{
  "encoder_arch": "inception",
  "model": "image captioner",
  "dataset": "scattered letters and digits in many colours",
  "train_examples": 48750,
  "image_size": 40,
  "crop_scale_min": 0.8,
  "horizontal_flip": false,
  "translate": 0.06,
  "tokenizer": "word",
  "vocab_size": 53,
  "encoder_norm": "batchnorm",
  "encoder_activation": "silu",
  "encoder_depths": [3, 4, 5, 3],
  "encoder_kernel_size": 3,
  "encoder_stem": "deep",
  "encoder_widths": [128, 192, 288, 432],
  "fusion": "cross_attention",
  "decoder_width": 128,
  "decoder_layers": 6,
  "decoder_norm": "layernorm",
  "decoder_norm_position": "pre",
  "decoder_activation": "star_relu",
  "decoder_mlp_ratio": 4,
  "decoder_head_dim": 64,
  "decoder_fused_qkv": false,
  "decoder_bias": "qkv",
  "decoder_qk_norm": true,
  "decoder_layer_scale_init": 0.01,
  "decoder_parallel_block": false,
  "decoder_dropout": 0.1,
  "decoder_inner_norm": false,
  "decoder_positions": "rope",
  "decoder_cross_attention_every": 1,
  "decoder_tie_embeddings": true,
  "init": "torch_default",
  "residual_init": "none",
  "optimizer": "adamw",
  "learning_rate": 0.0013,
  "beta1": 0.9,
  "beta2": 0.98,
  "eps": 1e-08,
  "max_grad_norm": 0.5,
  "max_steps": 6700,
  "batch_size": 128,
  "epochs": 17.6,
  "lr_schedule": "cosine",
  "final_lr_fraction": 0.05,
  "warmup_steps": 330,
  "weight_decay": 0.2
}
Rows from block 12 of the image encoder of a small image captioner, named by matrix and row number. Rows with one number belong to one channel. Each number is 128 + 32 x the weight over its row's rms, rounded and kept within 0 to 255. All counts start at 0. Numbers have three digits each.
Before each channel's rows are labels from the 100 images, of 14976, where the channel reaches its highest value: "responds to" is what is common among them. Only what is clearly more common there than usual is listed. The data: scattered letters and digits in many colours. In brackets: how many of the 100.
# r30: branch 2 reduce pointwise conv (encoder.blocks.12.r3.0.weight, 108x288x1x1), inputs 0-71
# b30: branch 2 3x3 conv (encoder.blocks.12.b3.0.weight, 162x108x3x3, transposed, each kernel summed), outputs 0-80

responds to: red (82); count: six (80); pink (49); the character J (30)
r30.21:130155056140087150121073153173057117127173130134069157142146149146079039068114097117127045126084180095108056159175203082159188164181165113125124128104148123154042120038103086132121143049095105112043124096128079129110
b30.21:106067085116159168141153177145094136176065122121090101144135107124041083100129125132128121125139165175126139163119074077131151094073083119119072131093163084095111114078117130040139144085128141064140114155077162136130107098110093120172096033072

responds to: count: six (96); teal (65); the character 8 (25)
r30.89:120177037132149137127137128182040137129121145158031131127150124149096031058123088119142043144094184131131139118155132140139144172194131113135150146118163131121055156018127108133132152025131137114033106152140134128136
b30.89:118101094125188186178120141128099136177095128113110140116131129148048104136108104128127145112117178135137125130136099096136154140036117140112020130126143049099123072127098132064123160107132140061147103161046126148114116076107135155158091103085

responds to: the character C (62); largest: C (52); yellow (46); count: six (46)
r30.11:134114153123097129095115084088148109110134145117139100152105141093181163177087162094132184143169146113124116117102127095104118125106123136136096116133123171130140113162085103099129100160102073136170149108110141167111
b30.11:147110163115100085097146090150099072102111117155099098143122100134148117164114155121120103087076095081086086104112119161076054150143096118098129062127093132143079136147123118144124052123099081137095122101139048085089100122111085073097103153125

responds to: pink (92); count: six (61); orange (47); the character J (25)
r30.51:101184107133112121154133172185094103116185150137105172123154152143072093105108073117118075111093166131125102134184180142178212152182172135139108116125150119160089120087120112107086110066121129128098113116145128124124
b30.51:067081071127144150125145149136079129153060103122097104141133109094069095089119131108122114125134159180114130152084080097121144084069084100119072101085140069098084125079110081063124137092128150076121117151082169128126097090098066116146093072082

responds to: white (57); the character J (27); the character 9 (26)
r30.44:080162136124129155155150161169121096137128097139129148140129147133079134115140115118128123104092115143130146134145162114127165132175135136140129082136155111160130089128126119119126131115108145100112123138118157097111
b30.44:085075094138121134135135194140096165139065106108128081139123120101087097059119114101115115130171132175146136153109077075138185080081091076126082137106140087072108091082111105092091189094120175088133134151086187151160102088111089147170141124097

responds to: the character C (64); largest: C (52); count: six (48); the character G (31)
r30.100:150119131120119100071082097110113105134127138134119103130122126097174111118081142133119141115165142094097102131139109104131120132128131127110106122097130147111137158141112129106118103137107077125147098135128131164140
b30.100:133104117127121129115142086149110069109125099152097093141129081133136099162125178099138117090080132096072107131107119159071063143132120127096137071089104136151094155106125098147134063089109077115115121102118076085079125133110089070080091133121

responds to: count: six (80); the character C (48); brown (42); largest: C (40)
r30.70:148141142149113125118131071135130129110122169125136130125152148135180123133140146120132150154171137111137120131131121142131147148142118139144147177127121167145114192143151141139140127128148148131146130116128137148138
b30.70:124079117117129131118095074116106089125119112138090138121125085123132096150077136076130106096081131108105065092124104151075075142090108136105082063111096093142075128121130119114126066117117070094065113104093067086074133089114106096080092129083

responds to: teal (74); green (71); count: six (47); the character 5 (28)
r30.96:098178084131142120133153160209092111135146121155108149141174135123078073092130095154120082121077163147124173125180164144116170137198156124138126097156181107164090106065121124139101114072125119108080125131102158105103
b30.96:067102068155126131134133170121098129156083099094112072087082128079080097074136107123112121115148141132088133143099100073090145075067084067119077135100146085088085102071088091082083148081084165073128117153084160109091117101100093117165095095071

responds to: pink (92); white (44)
r30.18:132145108118023125145071167144107114143154102122136152123125129116065138104114073126130099094053136098028066134140145048170154124146153117119131083105161124127122080100112097127104117123040137132117132080111070102114
b30.18:156100127076146141126154165160144107142123083135134102091146064111093120119056135125070084121132140103118151162138115107172161128154121100133133158082111149103167088144115154109084148102113120136104107130117105142122102139115126143163149025137

responds to: count: six (94); red (84); yellow (43); the character C (31)
r30.45:153101084123109108100108076105074120124111177151070104124142141139117062060119088126091095139121131115115110122121081111114090122114121116125124136107107135126060225087131127122115134073119108145115098106159124176127
b30.45:135084103143162155153124110143105122141122117161073129142154071146111091166087146081157138084101168124116101123120105152100110143055094158098070087096137068155098146116142123099135108101118091071113092119068109128083143084113120124102068114082

responds to: red (78); count: six (55); purple (52); the character J (28)
r30.25:103169084128108158139085167155089116132179145131096148132147129121100095106114083149142091100082159108096103142160193093120199156196159116132113123107160107171099123084095110136115130085074140113072145096098114120113
b30.25:093081086100152166143137178137089145167077104116097097132138125113033094096121123128111114124142154162129141156127089052140161075070090104121070137104151079082119101073090134053115165073127143070127127142079148131137091091093092133164113034083

responds to: count: one (73)
r30.17:111003141087084097101109064000158119094081084083177099072054095087127177187101128103119159115157048082078082085000072078095018017000059109079091115096029098072166040110090136092116100154123096076141136111049097085103
b30.17:108131143084039029050169138166114124067155106161090110169148116102152136137112181105124122109084040084104132159096124151123100126164102118104156112109124132168098163139150096158107104123113122153150106127136118126102103133081104091131102148142

responds to: the character C (66); largest: C (63)
r30.47:160098161126141063130140037017159146138103131024172122057033125030156199199097167050130214068206094152153119055077052141138026077034103140134121141116084126067164118184125121123121136186159110089183130138092126091148
b30.47:142127145102050022050139098132112094070141136133112138171116116133145122154133142115116119125093057062127106094112122171083062182157123144126147093166102147137063137154137114130150063154146096144115141128155084096093084133112091042132100170142

responds to: red (68); yellow (56); count: six (54); pink (49)
r30.10:138142105110086093091093112160112106140130121114107134123125127073110127106118089075097118108099154126071104101116132079125143154145133125106116103112124125131103119110124092116092115101095128120103163084110125161112
b30.10:110114117116135106105155088164122061104148100156108089132120072120136118109128168108119116116083122111053137162081110157125058111144134108136136102091092121158085153145139060138115041143093082130168119111117082125081108124102097062113111120133

responds to: count: one (87)
r30.62:106026158095115138107103089017181121100101075068191100096089117085105203196116130112103149105124022061114104082000044111110013044000067103103093098115029102063199045131095118100097086167107098066148142076078087062090
b30.62:132137161085041016040169127166112114060146119152096123152152104117150145158116174119134117099078028052114121149111141164127091128183101119098165107105133162161114163135149110162105104131108126158124109131154109107101119142092102100138104154150

responds to: orange (43); the character C (25)
r30.54:125115154072091102081084103081148091118098128045162094089089119084139149170099130102124131114163096105074105117079124087101097103119082106097101125107118148107153078104079093122110136158044098096149129120099103094093
b30.54:094101125117080054098167142186095136090137100165082070182144114135125111111118175107132128102096078096080135173077094135114105085126097123110127128085152099160106141134142104128105105121097133123177136126113125126102082105095087111134097125118

responds to: red (89); count: six (52); the character 1 (29); the character I (29)
r30.73:099158094131084147134113147158067107141136140138090145142129136143068065081118096117132059123081138110084075117168166079118147128184145133136118101098162120149086110049096085135110119056093132124064137095120077113132
b30.73:094095085090148159147153183144080151164087100115122098146145124120037095093123133122120131151161156190130142167101081058137166089086095112119074149109152076099111106080086128053137167075143148074143134152076171149158082093106103142179115038090

responds to: count: six (94); yellow (42); the character S (25)
r30.50:136183061113146122114145123167050142148128156135036151110129122120108036056114091128129025148090184127133146131149139133122160156212139108119150136120153120142042160034134108136123149053127129117047105128154133146133
b30.50:103098085128188181177130149134091138166098126117102142124132125149050103127108101123134144114118166141133135128121094097142149133040115138110024125122147045105117077121116124063132157121136151051145108160046131152126119076108139147155094094086

responds to: the character C (69); largest: C (63); count: six (41); the character G (29)
r30.94:154139169146159060124118085100161150136132144065133147094058126075200146168129185092124159108203141149152130083111120169153087144100124151158097153147120164115149107172135146116170101151201115122183158138136155117133
b30.94:163124141115110103086127102125118058117128144132126156130104102129140114172138148124107096105090104081092085084133117153092057191126127119127131063159082129122083129157133124133131057131127072129098133106131050083099133133126104041120124148125

responds to: count: six (78); red (68); green (65); the character C (32)
r30.56:175114097097128129125099065118113146098109212145116088106107129149134106116122111142103128130141133116113108134119062111117101117097114091093151178099099149122089255124121145105114111105144111156132090128172110181151
b30.56:127081117136144146145110090136091121120132105161075123154169081140118096159076143059147127092096160121127089112112092148098110137070098141095072085102121080158106148116141113099118096106118082078107102108081103129083129082110122117084068109074

responds to: red (91); count: six (89); the character J (28); the character 3 (25)
r30.39:132170051122113133110115144175031129156172151134043128152149134145090029064117068111127031136083209129111124151209175111126223182219131120118145121136168141164044149019101098113120147035102134126027139130119138139131
b30.39:122078085125169171158130172135104132174072127113094116121138117137026101126124105131146134103121169136128135133137091065143146122044100135109036129113160061087127092109107143044129165080132137054137114152050136133127117086104123151167092068075

responds to: pink (70); white (45); orange (44)
r30.30:137159132112004115149078131163119096132136113134130121153147131091128125135107053126143120108064151111024032137132141026159134141135122140122102100120145134143132105128128028123142112122033128122112144052105095108142
b30.30:172072131073138139107124140132123070144099131158130103097102062119098105127104149115089077121122135147063150130103096128142115140142117081116142115108103144108114115168129101105116099126095108130106089117116083113130109123085082102135142049111

responds to: pink (67); count: six (49); white (43); yellow (42)
r30.92:101179100128118146145113198185091102156183140130107159124141124130097106105133045137110099113073181135104126131163181127144198161174170121133140096147153132130115109072096113141086117087111137154070128140128137103108
b30.92:098103063122158141135157152143104118151089091113111083109138103088037102095116126127118097120134144133114149154138101062148145075076092088122081142087127095084128099066101116069084144070100148076107107138083141123121090126100091135145107000099

responds to: green (70); teal (68); count: six (45); the character G (26)
r30.91:120138078141120085110110144215090101129122108163064122145159128100108082082133106137130079081046142161120160127136140131127162115164128098126118102151182118122082084052136117148110141077129138131069099149119141119106
b30.91:060134069158134117131118144143104142130105102101120072083049148102104123065127122101127167103114120135089131137120114087083107088085088090134075132125122077123052083115092092105086101118072150090153119141088123119069079070122118137141093136091

responds to: pink (81)
r30.60:127130130092018101131101115128120118119091135116106148123111120078082124097101054107108095100051115131024057102129111022147113110120114109120093110084152142140120133096103027127120092123029117103118121065116120106108
b30.60:109096141048128128129165164180104125138128105150114076146145091104112117104098169117116105132136123164061150203056087136137152108145111096117143147081128109145110130153127080114106139123106133130162104121121134166133102110087092111158129076128

responds to: orange (49); the character C (43); brown (43); count: six (39)
r30.33:132152090141099085143126119145090132114142132113075142126107134060143104095147098081112111074065122141122086086136171116142164136189135136129144092114163129138103102075131108144113150082119137107108131113113128120127
b30.33:076098082123133122103142095143114078128105121141118108104073079116114103096120162098109114119096143128058132154093108135103075101110110104137105086094101103141052131113126062108123056131092103105162116121103101115096122095110074053126110108093

responds to: count: six (78); the character C (39); the character G (36); largest: C (30)
r30.88:154113140099132091099114039075127150098109185138111102093131102110169119113111115126116158142162136119112105123122056106122090154120109103103110140102077174110114198142130114101102124144110106106147094138148123167150
b30.88:126093109117151147147135082155084124120130083163088121157159089136129086145077174064148117079079152115122093137102093144088086137090094135084102071110110083166100150113119115115115094112112078095106100102087087115086123099115108108084075127102

responds to: count: six (84); the character C (45); largest: C (37); the character G (30)
r30.27:165124142146129136114110089123127157125114214144124112141147144130148122131136121131110149149158146102119131133132119115116129146145129131118131181103133168128130214158145126116119126139138116151137126129161133167141
b30.27:145081112126132134136093081121115092122131109149084129116127071139132089163080138070135107085076139099112080094139113148085085141077103143088087072118117095150103137120143139121121077106108075090080100099075068091069132090107110109078074125081

responds to: count: six (86); the character C (43); largest: C (35); the character G (33)
r30.103:168118144111132125128128067127136158116137181149119115131133141137169125114120127127108143141178146117133141150141090127112112149138144105118151178114119193130112212133149130141130143113129143154148113151143140143134
b30.103:131089116117137129124095085114109090124127113139080151115125091136127090155075136075131117085080132106116074083131104147075077150070110136100072075119104076146078124133127120111124085118116067083084104105076070106068136086118122108085083129086

responds to: count: one (65)
r30.34:117026148091101099080080086000137086094068081053187107077064103065109145177093136097127161107143047108105089074000066108098021017000089102098085121111020089079146061143103122077090090171129076059173156114037101069103
b30.34:110116156105029015042163133152112113059125105154106107166141114109152124142117164113118111107091043072094121153093119153100097121163106103106148112096130136165085158134145094150105095119103126145148112141143123121092105118078081091137107149128

responds to: blue (81); count: six (40); the character C (25)
r30.9:143148058119078065095105125115072147115101131116078127083095112078105096101105107077118099084098146120085105096109117110112112142158132095100137099094143130121097131043125139126078134087128115104110124086129098110121
b30.9:099123116126157128139153099178107088096157093183081053143146097134120122100097178110120137102079126112081148168090132141117083087138127097100131117065107119176133151145147054136078085119064081130167117095108071158076103123105117142108084107137

responds to: red (98); count: six (48); the character 9 (27)
r30.95:103181100112104137124135167157092124118162125147098149128154128116073075076111077137122096114066161157101109138173168119132188150196136116124102124124155109154086091072095129120099117079092131123095119111132135122126
b30.95:099084083137131150129153177141109133155089076116110074110126097081067094083129124125103113128134140122114155164115097065140156066079083103118087157093157103091123111059094124078105154051102149070112124147094154123129082125113063121160106037084

responds to: count: six (92); red (71); the character C (37); the character G (32)
r30.53:160154081116113109115116069105095131108103192139083129124123134128141075071115093126116085131158158106126121123140094124128128143136115131127135168116116169126075241110114113106112126081114130142113112114142138164146
b30.53:118080092132150145139119110133102117140124110155078122128139082127119085156086139070136119099095169121110113122102092145095111137062094134104068085086128059152084138096141115106132104107123095071118095109070118111075137078106103104096080112072

responds to: count: one (79); the character L (35); largest: L (35); the character C (32)
r30.41:126055162136130123119117095043184092102116087097208112091083118073118214225100099120134178097114049089127109093047093100130058048011116110123095107108070094072189057157121119112140086171142112083157128120094095087123
b30.41:136124171103036011043152125148126103068139129137111134148136112110170154167116153127118117096079042024126107123124158184117082140182100117107174103119123178147090165135147104170119102146124125182114128150177099104107116150103089106141110171155

responds to: teal (71); the character Q (42); largest: Q (31); the character 0 (27)
r30.32:116156095115254074114223112182123099104102150177102116139155137072148122094104141141120093050108126202255255108127131213109144134161100126135090083255185126107113133128094148111121109092192094103131084255131232119098
b30.32:109111100165138134138055116068137137135115136121122140001019122110141112119104100119022102107128147105109130089123110131082116149107114104137105108122128108112074106133138117124126107145127149111101123148111137090091110106121112106128118150100

responds to: white (42); the character 9 (36); largest: 9 (34)
r30.24:091141114113090125125113139086126132118124108082125160101119122110063119115121108115107130096075121102084075123095122073138108112146123110115113091115163108092151095115128114107106105111096126080118062098118088083113
b30.24:090070115075113103125163180166116141129109095150108082133164088115100111107069155106121108123139110129085141184085076114148175080124112116113117160059158114125143122103128125100100157100107147106144105144091154159147093099091107134174123084108

responds to: pink (95)
r30.8:100134135126029103127116134148134095133100139122114138115135136100067115117108062101132119097048130158056087111149115050115131112152099128113089108114148141129126110107104056121107101101088113111116084083147128089119
b30.8:102082134060126133125163188170103135143101102141114079145158088099108109098092156113115096144152125170079145200055083139147171097128110098115127149074138106131118123129115087102108170120113151113151114136118164167153103104098087126170129073121

responds to: green (67); purple (42); count: six (41)
r30.86:098199068136151131117146159207067120137137104146098128161147125132072097068138052141121058102073159174126142140155152141133174157200130118121133100130191101151093128056114093151095122055120142138066141128133166106123
b30.86:073095073142143142151129153131093142148089106098103071095105127093067110075112111130128120106131140137107131138117093060113148080061082087127055141120132070087106073089078117073082151079092159072129101138051151115100097085083115139151096088078

responds to: pink (95); the character I (30)
r30.65:086151167136088146129147126145152115143139134113125137133108135133077134146131115110115125104103105137088084120156152110142166133159115150146115098124154131152137125137108116115133098133083115115130119114117105109109
b30.65:086092098091126127128152194148094161137095084124132088153131114098106099075095141096102103154185128184127140175063086109159191083115114097132110146099145101095116109098123097100120186107150165110130136155112188163166081103119084124167151087113

responds to: red (77); count: six (58); purple (55)
r30.46:099166099138115125135138172179111123115170094144113148145135121117087102090105117149116103121075139142139152153175176122111172142185133118115133099128172125149124097074094109129129125099099143125080127129109134114106
b30.46:089090075123129135146144165138094136152091079111106073121107127072054120083109122119111119110137129142126121152123093039125138057072073089115070131098135085085108098068088126072084145064112141073115131145078143103106058101104066141144105067089

responds to: red (77); count: six (46); purple (42); the character J (33)
r30.104:120155059139082138113069133150060123131117128125066147123143129129078062047124090140128062101051153100075054148140136064141154144142121130121111115090139112154069138059120083129115127055059131118035116061132065101117
b30.104:104100099083163170152155183155085140162104108126117102169158128130038100105119135122125137142146168204127143171114082073148172101093119116124083148117150067105129112107090129066136168088131159093158117145083164174147098098108117153183113006108

responds to: count: six (88); red (85); the character J (29); the character 8 (27)
r30.55:124157018130129132113132117176013128144139142147030137135135126153116015026114062127120020139077163153130124148183141125129182158195155112140141127145174125153038134010129110133134137004114124138023115134141125120131
b30.55:111101088136177174177128167134105150191079131110104105117126130132036098121120111135137152110129166143133136139123087073133150113041099131110033129122166058097119078116102138054124159093133151059138108167046137137118113076103122153165096088078

responds to: red (96)
r30.75:108129129108060108110091115148119091131139125125102140114139124107063126096098061099108100097023133117061069115116139079131128129123102108119109112133142116137119116129093067118110121106049104125105116086137094094118
b30.75:120093126060146149134148188160117117152113101147120082111153065097096114102083149113100082120143144147076149182087098120153161098128106088109123140076132126113132111114120106112096161098101135117133100118117136143141112112091093132163131050117

responds to: count: six (87); red (70); purple (44); the character J (30)
r30.76:113170034114138147126118146174031132152150153155032147128142134140094047028114069124136005139076162160126130143163138141142187146238152125123139117122181139138056136020126107146101129038102140140021115138150143125134
b30.76:108094075127172170172125159132101146181079129105103112116130126133038097112119104133130142115129171146128134131128094076129145113042107130125031131121156052100113075105105128048123161098134150055135111158047141142118117078103124151164095086076

responds to: count: six (89); white (58); pink (57); yellow (54)
r30.72:136249056121149137138157101197038109123151174129066163147127141136119060072124096112115039140123160160138141137176163156155203182248149144149122137119215159138039156048116131143127134038132147133064133157142151134131
b30.72:101063066123146147139118125119111135147074129112095119102099100127086088116102107100131117103122152127123110116123076112110122130031100124129034095098135043094084092104116122059127119109132123037116108144056125120100136067096116118130093111057

responds to: count: one (83)
r30.107:106009152088087117123108086008125117111059085091157122082088105098111161184137105132119147137134000082113079120000041104118015000003058092102123108085043063074149024105131113103099103121101122060140124106061066102104
b30.107:115135154051055041069172143187112118067169107157088109163161105108147143134091171092139120106088038073107126149092121148123119113154110119111152125103121138166124152145156114147094117125106120151141095119138113141099101136063117095142119136145

responds to: red (99); the character O (31); the character 0 (27); largest: O (26)
r30.82:092133105108031116098098109124109102111096151121105130123120121083074127097089087124112102086038120123069034123129111058128122124127124117126098128137153122137142120092088043101114087096072117090110102088120101094109
b30.82:116085124072137145131159191165116140149113102143115074126158078104099098108083165112115102126144141164086148192065086125153166097132106103109124145078144115123137127117121106107106159105107141110142110126107151145138113107091091136164126051114